config = dict(
    crop_scale_min=0.8,
    hidden_act='swiglu',
    mlp_ratio=2,
    bias='none',
    lr_schedule='cosine',
)
Rows from block 7 of a small image classifier, named by matrix and row number. Rows with one number belong to one neuron. Each number is 128 + 32 x the weight over its row's rms, rounded and kept within 0 to 255. All counts start at 0.
After each neuron's rows are labels from the 100 images, of 14976, where the neuron reaches its largest size: "top examples" is what is common among them. Only what is clearly more common there than usual is listed. The data: fractals drawn by 1,000 iterated function systems, in grey. In brackets: how many of the 100.
# gate: MLP gate (model.blocks.7.mlp.gate.weight, 320x160), inputs 0-79
# fc1: MLP up (model.blocks.7.mlp.fc1.weight, 320x160), inputs 0-79
# fc2: MLP down (model.blocks.7.mlp.fc2.weight, 160x320, transposed), outputs 0-79

gate.277 [123  96  75 156  86  85 192 120  86  96 174 114 147 151  84 104  60 135 138 142 106 122  80  83  94 135 127 143 169 105 137 129 109 122  73 110 132  93 131  87 121 167 152 135 208 121  96 185 163  91 114 126 138 141 172 146 204 104  90 137 185 163 180 117 174  95 115 150 141 175 113 114 109 136 176 116 119 150 143  98]
fc1.277 [111 123 124 148 120 131 141 185  59 101 168  96 115 108 169 171 161 156 159 165  85 150 108 137 114  69 132 119 147 186 120 109 115 129  82 106 133 137 109 118 115 117 131 138 127 104 142 105  94 118 122 122 196 121 140 105 132  77 113 115 122 116 115 100 155 111 151 156 173 145  94 139 114 147 152 158  76  92 152 124]
fc2.277 [124  69 118  97  81  84 143 141 178 140 120 122 177 114 144 174 161 109 115 165 144 125 155 146 102 125 131 130 128 159  69 101 106 166 111 155 117 184 148  93 152 142  83  97  81  96 188 169 118 118 119 132 143  84  89 138 107 155 121 109 150 127 176  88 131 158  95 105 100 108 158 105 162 186  67 126 142 161 135 211]
top examples: sparse (56)

gate.17 [111  88 123 150  82 148 136 157 135  50 125 148 153 111 122 108 152 126 127 152 151 165  93 146  82  59 188 127 172 101  97  83 144 127 128  74 110  89 166 133 159 129 126  97  91  65 172 139 159 130 133 146 100 162 128 137 183  84 209 145  83 106 133  87 115 113 140 126 165 195 155 161  91 109  82 128 133 108 141 133]
fc1.17 [153  90  87 125 133 133 126  96 174 140 128 166 171 116 154 114 114  42 126 150 155 178 137  73 129 183 144 135  87  97  92 147 163 116 154 160 193 122  95 118  94 147 111  60  70 140 139  76  74 100 113 155 138 103 142 138 145 134 127  43 174 198 185  95 154 116 133 133 123 115 139 110 135 130 112 137 183  86 176 130]
fc2.17 [161 139 116  73 167 138 102  50 171 118 117 130  91  92 169 104 142  93  78 145 127 155  91  94 139 124  88 108 104 130 121 196 167 158 109 124 160 152  88 103 126 145 141 143 120 129 131 113  92 180 103 140 163 150 121 106 135 120  77  81 161 162 188 163 126 109 133 172 161 149 105 111 140 146 124 130 156 128 156  61]
top examples: two maps (100); sparse (100)

gate.251 [134 172 173 132 167 217 170 120  97 190 141 122  98 127 153 147 139 112 138 111 135 137 133  90  96 129  97 155  90 154 100 110 177 155 116 142 116 124 128  76 113 118 164 141 105 159 143  90 114 132 105 107 176 119 104 127 148 116 127  53  88 133  73 165 106 176 138 118 174 150 131 143 150 143  75 180 143 136  99  80]
fc1.251 [ 47 127 138 147 184 111 137 150 111 163 133 167 123 103  91 151  99 126 129 158 144 222 133 156 162 114 120 135 129 139  96  61 106 150 130 146 170  93 129 154 130 179 115  93 100 152 166 129 141  71 145 119 125 154 173 147 119 123 138 179 117 150 136  97 136 129 111 112 147 129 170 119  99 114 153 158 119 152 134 132]
fc2.251 [127  72  87 112 120 149 153 181 127  79 128 111 114 215 104 145 167 178  62 107 159 156  89 155 155  99 137  81  60  90  96 145 110 150 165 113 141 123 189 122 139  91 181 120 111  98 165 106 190 111 146 184  88 152 135 134 169  96 146 129 169  99 100 152  95  92  97 102 160 187 173  91 149 129  84 128 101 162 149 102]
top examples: dense (34)

gate.133 [199 117 162 174 124 175 160 131 172 163  90 141  46 110 105 108 147  60 154 111 206  45 157 108 203 107 148 138  98 149 116 112  93 129 131  71  80 176  94 127 151 104 182 113 174 136  86 174 136 111 119 144 144 133 149 188  95  95 125  65 134 153  79 128 105 138  85 127 135  79 118 119 114 169 140 161 124 137 120  89]
fc1.133 [157  50 122 109 124 122 121  80 139 111 172 137 105 155 169 165 120 144 128 169 112 143 102  64  83 148 140  97 160 126 141 133  79 138 165 131  95 162 129 154 108 171  76 108 170 152 114  84 177 200 196 150  78 133 175 124 115 186 122 135 124 150 127  66 128  70 108  76 130 111 126 130 126  93 113 140 159 116 208 166]
fc2.133 [134 151 125 127 106 172  76 157  89 141  97 103 217 105 168  76 144 174 115 212 199 116 176 137 203 152  91  99 124 114 148 124  57  88 139 136 185  85 134  59 140 100 161 136 114 147 112 162 127  89 133 152 123 132 107  97 146 125 154 101 112 131 143 114 127  97 127 100 141 169 174 158 163 102 138 118 153 149  97 160]
top examples: dense (31)

gate.115 [131 164 122 147 155 104  92  95 116 172 181  68 153  73 133  94  95 127 120 144  95 167 170 167 101 122  67  97  92 174  55 130 125 211 165 155 124 113 155 159 109 106 188 145 138 160  73 132  72 148  90  88 151 103 158 114 147 118 186 137  60  81 103 179 129  70 124 130 161 110  92 158 154 122 147 138 135 131 149 110]
fc1.115 [139 132  85 155 119 152 110 127 145 107 131 116 158 164 153  78 163 152 117 151 162 143 111 133 150 158 116 132 158  89 165 111 111  49 170 202 183 109 126 143 110 132 115  94 122  99 162 146 105  99 106 111  97  95 152 109 133 118  90 109 133 196 172  75 122 176 126 112 112 126 130  93  89 138 145 104 160 149 133 154]
fc2.115 [ 95 149  93 168 147 151  73 117 161 171 166 116 119 102 147  99 206 119 136 180 170 124 164 136  55  94 122 137  67 179 148  87 106 105 121 162 143  57 162 116 112 106 145 117  73 139 150 115  94 145 138 109 134 136 100 108  79 160 118 119 190 178  85 116 112 133 165  67 140 153 194 117 119 149 127 139 172 178 178 130]
top examples: dark on light (73)

gate.154 [ 86 164 145 126 185 128 108  59 167 151 141 161 153 135 124 111  99 109 128 154 114 144 171 135 143  95 141  98 166  91 138 126 149 127 102  90 171 119 116 165  98 161 173 124 138  80  65 157 111 131 147 166  96 125 108 136  40 127 147 181 126 136 124 161 136  70 101 138 172  98 153 155 130 126  86 103 136  48 125  93]
fc1.154 [204 126 168 183 133  76  92  68  98 109 165 149  83 177  90 114 124  92 105 159 147 127 130 120  95  78 146 137  96 126  94 144 141 123 118 101  67 151  92 179 140 110 152 140 104 107 127 187 144 143 142 109 113 118 139 171 108 175 142 106 182  98 147  66 143 139  61 134 176 150 142 107 162 123 173 100 163 105 145 145]
fc2.154 [134  96 188 174  96 110  94 103 185 124 131 127 126 191  84 141 151  94  99 147 175 190 100 122 137 130 155 104 104  89 104 122 118 121 121 100 126 131 132 101 138  72  93 145 131 114 151  97 119 133 103 127  80  92 131  39  95 161 187 104 161 139 187 182 106 110  84 181 139 157 124 148  99  36 141 116 155 100  87 120]
top examples: dense (25)

gate.142 [130 121 146 137 121 102  90 135 115  78 129  78 152 136  94 184  70  82  73 127 116 100 181  89 172 122 107 101 187 128 120 121 125  94 135 165  83 127 126 126 115 139 112 171 122 109 126 167 192 125 113 157  99 110 158 112 140  97 130  88 123 181 174 115 149 109 152 196 144 157 130 150 134  94 136 118 155 113 168 162]
fc1.142 [127  86 149 124 118 117 160 127 142 137 163 197 168  98 146 165 145 165 181 132 128 145  90 105  97  84 120 167 154 122 162 156 132 103 150 113 162 132 186 147  81 141 176  70 125  98 124 165 134 111  64  77 120 219 103 131 143  64 112  90 133 131 111 120 142 101 158 110 134 126 177 103 114  84  88 168 100 104 104 147]
fc2.142 [125  75 137  89  92 137 149  96 191 130 117 113 139 131 116 159 133 119 127 147 152 144 170 114 170 142 111 115 146 100  71 158 144 182 235 141 117  92 199 148 106 145 126  48 176 102  84 129 138 131 179 105 136 157 128 172 127  97 102 106 185 148 131 138 128  88 126 119 148 134 180 112 108 107 128  95 111 143 186 131]
top examples: two maps (100); sparse (100)

gate.274 [128 115 173 163 151 128 106 118 144 131 103 137 105 122 111 116 101 169 133 153 143 136 130  86 102 116 105 132 114 120 201 118 114 130 178 110 145  98  76 120 146 158 128 163 135  96 171 154 138 168 189 129 157 127  74  45 169  77 208 166 118  77 171 120  58 120  84 137 129 163 145  78 161 134 130 127 100 178 151  53]
fc1.274 [165 182 109  97 155 161 124  84 140 155 139 136 165 106  98 125 154  87  70 113 165  69  74 143 181  81 118 156 120 145  82 166 121 167 144 181 127  96 175 184 154 106 157  98 167 161 121  67 111 137  87 150 129 112 141 146 112 119 190 142 132 165  82 105 142 104 149 170  93 143  95 140 127 128 118 108 136 128 119  84]
fc2.274 [112 174 101 127 163 128 150 175 179 114 139 201 161 144  92  76 175 107  95 116 192 139 178 120 166 128  87 146 126  63  89 177 144 128 163 143 162 125 142 187  94 123 131 111 166 119 124 134 165  49 119 134 121 193 123 154 140 140 137 111 125 158  62 144 117  97  81 123 113 128 105 118 142 140 152 136 129 113 113  93]
top examples: two maps (79); dark on light (79); sparse (77)

gate.283 [120  98 144 103  43 123  71 132 217 161  89  79  90 106  86 109 172 140 132 153 148  96 124  80 181 154 137 109 143  88 159 110 126 176 114 128 146 107 107 155 132 103 129  99 110  88 121 126  89  86 169 132 135  74 204 171 147 131 160 115 134 174 127 152 126 143 112 158 150 106  57 155 173 156 181 121 101 115 119 108]
fc1.283 [148 109 121 189 151 142 172 223  82 105 127 161  85  86 124 137  92 105  60 144 148 135 176 128 132 132 133 141  70 174 143 149 140 113 123 129 152 155 144  99 163 167 138 217 179 119 135  92 161 133 162 152 116 119 120  96 145 114 140 164 162 142 100 167 111 104 157  87 127 128 141 176 100  96 102 140  49 148 151 133]
fc2.283 [115 199 115  86 136 125 112 146 194 122 112  43  63 117 108 117 121 137 123  98 104  82 159 160  74 165  95 134  74  93 124 113 161 119  35 111 189  97 129 122 107 121 120 145 119 142 113 151 122 162 149 176 102 139 138 144 153 175 149  86 138  97 131  96  84 138 104 168 129  97 117 104 144 165 183 163  74 161 174 157]
top examples: dense (26)

gate.59 [183 178 119 164 103  88  90  84 144 130 115  92 183 163 148  88  60 175 128 165 164 102  74 119 144 128 161  93 107 151 161  79  91 152 123 150 187 117 134 121 160 144 119  79  86 155 151 133  94 153 114 152 164 113 158 105 128 159  92  85 142 160 108 137 158 152 166 155 121 120  96 155 160  68 159 136 147 103 108 108]
fc1.59 [129 124 140  88 182 106 129 175  99 115 110 161  96 110 110  92 128 127  99 140 112 106  84 142 138 107 109 112 190 110 136 138  82 131 150 128 111  79  58  99 155  95 115 107 103 174 101 148 177 108 136  69 131 125  41 122 119 147 179 149 137 146 149  97 102 107 111 173 170 209 132  96 142 107 129  76 159 103 129 175]
fc2.59 [124 133 137 111 110  76 108 122 114 113 160  79 146 133 162 119 150 164  86  88  96  78 147 126 106 206 115 131 157  79 150 172 157 173 164 132 174 132 132 135  62  63 174 157 153 178 102 171 124 103 140 131 107  70 155 118 157 103 101  84 105 137 109 122  91  77  92 156 138 120 184 123  95  87 150 106 115  77 121 139]
top examples: five maps (49)

gate.208 [126  95 148 131  73 144 107 165 118  79 171 155 120 139 146 146 140 156 149  97 121 133 149 158 126 139 154 137  93  85 158 151 164 167 146 120 103 159 138  93 108 112 151 109  74 171 145 153 177 118 190 148  69  93  95  91 129 133 141 110 121 162 127 120 138 110 173 118 153 153 151 150 135 127  96 163 109 105 126  76]
fc1.208 [ 71 136 103 200 146 131 141 167 147 151 140  82 148 123 145 165  80 127  84 134  74 134 133  74  64 133 170 102 121  79 146 168  79 108 148 174 119  90 160 108  71 142  94 105 151 106 135 142 105 114  86 108 103 199 170 109 180  94 118 137 126 185 133  83 142  88  97 173 122 116 142 137 120 191 177 113 189 130 123 118]
fc2.208 [160 142 108 135 106 155 125 129 140 124 179 127  97 120 130 160 111  99 127 182 155 169 171 148 214 102 137 150 135 133 101 139 109 118 165 142 171  96 135  59 131 127  90 110 153 103 104 143 126 151 100 131  97 144  90 146 193  93 140 111 179 149 180 136 108 132 158 105 124 131 100 129  96 138 189 124 167  89 153 168]
top examples: sparse (98); two maps (97)

gate.262 [187 115 118 200 118 142 101  92 118 121 143 205 125 201 143 117  97  83 139 159 205 122  99 148  88 167 149 142 100 122 164  74 140 128 142 111 192 126 108 142 102  85 153 156  62 148 113 106 184 172 102 120 116 160  89 121 150  65 124 158 114 122 103 127 137 120  82 107 159 173 128 117 151 140 111 194 185 151 163 148]
fc1.262 [133 148 128 137 100  99 148  98 128  65 119  94  88 183  68 156 126 166 101 158  80  79 139 160 100 149  93 134 157  96 141 162  89 186 125 158 105 138  90 134 146 118 105  97 119 158 107 123 150  51  65 123 120 118 117 149  79 148 193  97 137 175 176 116 114  71 156 160 170 171 212 161 133 107 160  89  96 171 149 108]
fc2.262 [103  95  91 160 135 144 105 144 133 105 155 144  85 127 205  98  92  96 134  81 101 147 110 137 169 106 159 109 127 182 110  98 162 200 131 127 122 105  90 154  94 131 164 199 106 135 143 149 158  91 119 117 118  79 141 124 109 102 146 150 102  95 175 156 151 111 130 108 160 172 130 131 166 105 163 151 158 141 106 147]
top examples: dense (27)

gate.128 [164 125  76  91 113 119 164  85 131 135  69 156 147 141 144  63 142 125 140 146 179 111  88 193 156 111 165 199 131 151 176 124 102 127 123 110 125 148 128 157 108  94 174 129 103 124 165 144  93 110 129 159 124 106  92 141 137 140 103 204  87  92 125 152 132 130 154 115 172  87 137  85 118 146 108 153 127  99 149 140]
fc1.128 [ 89 167 154 123 164 135 184  77 138 134 160 155 108 127  73 117 132 171 112 183 144 108 170 153  81 128  84 135 175  95 156 124 142 156 116 107 147 120 116 171 112  82 139  86 137 116 143 124  99 162 141  82  92 113 104 113  91 114 195 151 159 107 202 101  55 129 129 114 121 144  98 120  86 186 122 119  82 129  91 136]
fc2.128 [ 56 157 192 170 127 143 161 134 170 152 149 155 111 124  97 144 143 185 169 186 116 143 158 135 112  54 141 128 185 190 116 108 129 116 165 130 122 125  76 106 121  49 110 158  78  81 115 134 109 137 144 119 126 188 105 146  99 110 188  92 130 122 162 105 170 142 108 219 161 160 102 128 149 126 127  52 164 159  72 141]
top examples: two maps (63); sparse (62)

gate.289 [ 93 121 176 128 118 132 126 137  85 119  98 119 114 155 121 130  80 108 146 170 129 200 125  69 168 122 135 158 124 155 137 124 156 100 112 130  85 142 136 117 107 122 130 166 112 114 160 127 181  90 169 212 115  80  97 152 104  87 117  76 133  96  87 137 114 102 142  89  97 130 116 168 102 131  72  72 119 212 132 110]
fc1.289 [ 75 156 141 199 125 172 134 148  72 145  92 137 133 101 187  93  99  99 153 143 113 138 123 146 123 130 160 137 128 142 136 119  66 161 112  64 135 120 119 162 152 141 133 128 121  68 207 144 108  47 156 115 101 140  79 174 100 146  91 143  78 102 186 145 110 131  62  77 106 159  99 119 106 146 124 137 115 166 134 137]
fc2.289 [155 124 160 170  84  88 127 158 166  98 149 186 115 107 116  69 117 190 149 138  90 135 125 103  99 159  98  77 140 125 109 197 137 108 108  24 138 135 150 139 133 155 119 100  89 146 145 152 143 117 181 153 114 141 202 149 110 142 106 168 153  59 168 205 116 127  54 112 107 110  83 110  76 184  73 135 164 127 127 162]
top examples: dense (32)

gate.167 [111 124  82 103 127 131 104  94 165 151 122 138 111 121 102 128 141 151  56 129 118 141  90 156  89 122  82 172 154  81 141 160 106 102 162 129 139 119 154 159 137 124 128 160 103 139 138 101 138 161 118 147 187 167 123 166 104  68 114 107  93 157 169 129 127  86 162 156 128 149 112 168 111 107 128  86 126  98 142 161]
fc1.167 [133 129 180 143 137 128 133 146 130 148 129 101 133 106  93 123 156 138 140 125 114 116 168 123 104 154 143  71 135 171 103  65 124 116  83  90 108 158 125 123 153 175  82 130 153 168 100 134  85  62 145 129  91 110 109  87 112 159 166 130 184  87 140 149 113 142 129 154  76  44 187 134 134 147 141 167 156 154 105 173]
fc2.167 [144 118 108 111  94  98  80 134 106 125 104  90 116 163 100 181 121 114 134 126 118 173 127 161 136 190 107 144 156 114 153  76  86 174  84  89 170 161 121  91 161 194  74 143 152 170 113 135 100 148 151 133  76 139  93 117  95 174 235 134 146 128  45 138 120 106 151  98 125 126 161 118 163 184 155 124 108 140  93 175]
top examples: sparse (90); two maps (88); dark on light (87)

gate.206 [129  62 151 105  98 101  94 124 141 159 167 168 127 106 113 118  64 139  93 109 137 133 144  78  59 147 154  95 138 188 132 102 168 142  88 114 151  85 109 114  74 166 131 145  94 162  81 139 204 161 174 159 139 158 187  83 148  97 143 127 125 115 107 104 149  92 175 145 165 136  88 114 117 136  67 112 154 167 164 208]
fc1.206 [176 111 183  62  95 141 105  97 139 110 155 163 125 132  97  67  55 122  97  75 182  95 131  65 119 142 132 100 122 173 170 109 134 131 202 113 144  94 113  93 123 152 167  88  59 195 104 176 161 161  81 158 144 166 140 110 109 108 123 193 148  90 128 140 149 128 124 190 106 151 102 112 112 147 163 155 163 141 137 138]
fc2.206 [151 146 154  83 135 139 107 105 169 169 122 165 125 111 158 167 119 141 113  78 158 129 124 159 169 133 111  81 138 107 139 105 128 120 191 108 145 100  85 129 144 157 165 103 117 163 137 131 112 110 151 200 206 163 132 110 131  97  47 119 123  88  89 128 132 116  48 102 129  93  88  99  74  84 112 112 116 135 130  61]
top examples: two maps (100); sparse (100)

gate.35 [152 106 140 166 135 123 105 164 133 141  88 120 125  85 179 144 163 124 124 138 162 130  93 159 151 104 117 154  45 183 132 126 128 163  80  99 109 178 145 110 142 165 112 129 169 191 155 155 186 168 150 188 156 168 149 109 138  84 109 120 162 126  93 111 174 146 103 149 128  37 111 135 127 162 146  78 103 122 195 128]
fc1.35 [ 98 163 118  88 112 107 152  76  77 108 128 131 152 100 118 133 111  70 122 166 135 151 105 106 155 154 131 130  81  78 123 118  76 146  86  64 139 156 146 155  93  92 112 154  60 127 101 151 101 118 186 161 126 117 161 127 164 130 108 189 102 130 165 161 200 163 134  78 130  87 211 154  86  71 183 114 165 145 152 133]
fc2.35 [168 117 166  83  82 126 124  83 141  92 155 147 181 151 111 137 169 144 137 127 132 180 146 124  95 131 159 147 101 167 156 109 137 187 162  94 123 185 131 128 191 130 157 180  99 123 105 118 132 154 131 101 179 153 140  94  77 138  65 140 168 158 128  82 112 134 109 131 117 142 100 123 169 126 119  91 132 135 126 211]
top examples: dark on light (82)

gate.73 [116 127 119 137 135 119 152  65 103 162 146  68 115 171  72 128  96 124  69 100  86 135 140 123 136 156 117 171 113 128 190  75 160 157 129 167 163 133 142 140 134 160  75 168 150  88 136 186 135 125 175 142 116 139  62 166 153 127 140 188 106 167 160 119 162  87 149 131 186  81 145  74 128  95 134 169 114 172 125 127]
fc1.73 [103 147 169 131 118 161  97 159  99  79 129 122 177 117 178 135  84 108 192  48  85 129 132 116 148 132 164  80 138 177 127 171 149 172  84 124 124 106  99 149 114 127 122  89 158 160 173 123 112 112 111 145 125 132 178 135  99 154 126  91 125 134  95 202  84 138 171 124 130 166 134 162 172 162 146 147 175 120 155  74]
fc2.73 [163 219 181 121 131 123 157  98 151 134 194 179  94 101 126 128  77 125  98 133 114 116 125 142  99  86 161 102 174 129 153  87 157 146 105 126 120 181 159 123  88 152 129  68 148  85 172 136  62 118  82 146 151 139  75 124 200 142  91 136 148 124  76  96  86 129 132  92 133 138  90 146 122 163 159  70 147 119 103 132]
top examples: two maps (77); sparse (77)

gate.278 [121 123 157 117 145 193 139 127 163 175 159 119 100 135 116 127 147 162 149 176 105  85 115 141 134  94  81 105 178 197 173 106 116 149 193  96  84 164 141 120 137 138 114 111  81 126 115 134  50  99  82 168 107  87  86 121  76 116 138 140  49 109 114  73  96 124 198 110 138 120  77 130 130 169 121 155 142 171 107 161]
fc1.278 [154  57  99  98 112 179 170  91  58 131 128 176 134 136 134  80 119 110 114 165  84 156 115 134 145 191 147 130 172 137 104 180 158 109 118 187 135 118 129 103 131 106 118 167 141 149 153  87  95 173 164 185 181  92 166  98  97 159 105  98 117 188 103 135 124 139 154  52 150  62 164 123  93 150 161 129 115 155 115 136]
fc2.278 [128 122 128 122 145 123 134 123 161  76  95 101 143  77 123 103 134 124 141 187 171 138 122 160 141 187 151  92 143 116 117 167 142 166 108 177  91 119 125 110 101  94  72 155  83  85 176 115  98 110  69  93 154 157  89  75 116 166 161 137 154 116 112 135 132 112 103 104 176 136 164  87 157 142  96 125 176 135 147 103]
top examples: dark on light (82)

gate.182 [175 132 161 192  94 134 116 180 120 124 138 166 109 155 153 102 158  93 130 153 107 104 114 119 126 171 116 148 164 170 124 144 134 192  35 103 124 118 146 138  93  56  81 171 149  67 162 140 112 109 146 112  93 111 126 181 147  99 135 128 117 106 153  83 168  63 118 177  86 105  96 113 138 144 117  78 130 160 167 145]
fc1.182 [110 163 105 109 153 154 158 148  92 177 148 151 107  92  83 151 122  87 129 129 159 156 169 154 160 118  86 136 100 137 176 100  54  92 155 127 153  71 127 212 136  75 105 107 109 138 152 174 105 145 106 120 126 130  96  55  89 144 211 116 143  69 139 117  56 135 145  66 145 125 191 112 172 118  84 200 112 103  76 120]
fc2.182 [122 145 115  52 124 149 168 131 127 108  70 128  87 110 122 171 185 175 140 106 128 153 217 142 145 117 117 129 123 122 152 229 119  92  65 117 144 112 151 130  92 102  73 139 133 155 138 118 141 130  86 126 102 156 127 101 119 137 159  77 119 112 130 143 124 129 181 111  97 147 141 129 101 109 164 115 123  95 101 110]
top examples: dense (36)

gate.189 [168 102 160  73 153 126 127 103  81 136  44  68 151 110 116 119 164 134 149 149 125 111 158 113 125 119 100 122 164 129 158 110  95 150 121 137  79 153 137 120 165 164 137 120 131 134 159 121 113  88 160 106 170 142 169  89 170 134 127 154 162  94 124 116 165 110 152 102  38 155 154 209 145 146 181 103 105 206 101 162]
fc1.189 [107 139 168  73 146 107 119 100 122 183 127 146 192 128 106 130 100 153 123 143  95 163 150 135 127 176 127  92 132 153 107 107 150  52 138 145  70 118 149  85 100 175  98 107 115 135 179 155 194 112 138 186 150 175 111 113 176 110 124 169 149 129 129  80 132 119 141 116 144 112 111  77 102 125 137  24 142 137 118 161]
fc2.189 [214 163 124 110  60 143 112 124 113 103 137 167 122 160 121 139 120 108 106 171  87 134 135 106 130 188 105 121 167 100  95 128  69 118 120  99 112 174 213 152  93 148 157  95 111 155 139 143 119 106 137 126 133 113 140 116 178 145 162 168 130  90  76  78 144 147 147 149  92 137  89 104 131 118 134 141 163 155 112 130]
top examples: sparse (62); two maps (56)

gate.164 [135 125 104 140 144 109 187 106 132 103  97 168 143  69 115 133 133  96 108 128 145 110 198 152 101 154 145 167 178  99 132 128 105 131 168  91  63 108  87 134 118 111 132 148 115 116 138 126  81 116  63 154 161 111 189 151 158 128 170 143 163  85  95 208 134 161 116 133 111 129 124 158 139 129  91 162 110  95  83 128]
fc1.164 [106 142 126  21 135 115 156 169 152 129  94 143 109  97 143 174  51 135 145 167 150 119 128  50 167 125 171 158 131 134 151 120 109  81  67  79  99 119 132 137 109 127 166  73 156 138 138 138 117  81 189 131 122 149  93 154 115 121 130 151  81 129 103  99 127  79 118  95 156 148 105 112 122 168 156 147 149 110 197 106]
fc2.164 [162 105 165 155 132 126 157 111 132 177 162  71 144  83 170 147  95 125  65 119 138 112  87  92 155 130 160 130 114 128 171 153  84  89  81 115 186  90 140 112 106 132 155 132 149  79 189 119  81  73 152 127  70 103 110 165 143  96 112 151  74 130 113  27 148 160 166 115 162  92  89 142 125 118 177 114 133  92 106 139]
top examples: dark on light (100)

gate.169 [119 129 131 100  78 125 143 196 135 112  93  81 153 122 175 145 137 128 131 146 145 150 131 109 152 118 166 100 131 152 141 131 101 114 105 137 161  83 196 112 127 179 143 129 118 157 179 143 184 131 104 122 119 107 144  77 183 102 160  89  77  96 144 136  82 117 124 117 171  75 128  97 163 113 153 103 143 134 132 157]
fc1.169 [102 125  93 140 178 119 127 177  59  95 107  98 163 131 151  90 162  45 129 101 140 124  86  81 125 129 142 122 133 176 147 116 114 116 129  78 163 144 185 111 118 139 117 156 107 135 101  90 144 123  84 160  28 108  99 134 138 141  94 112 152 132 175  68 161 133 134 181 162 134 144 106 136 142  72  99  80 153 115 116]
fc2.169 [190 139 144  48 125 142  60 126 131 129 115 143 190 193 117 157  73 120 114 164 110 171 146  92 147 138 118 136  85 118 151 126 115  90 150  88 123 125  84 176 186 130 197 111 144 122 129 135  80  91 122 120 130 119  86 126 134 107 161 105 124 172 150 101  75  98 158  76 185 163  83 131 151 119 146 147  92 102 125 175]
top examples: two maps (56); sparse (55)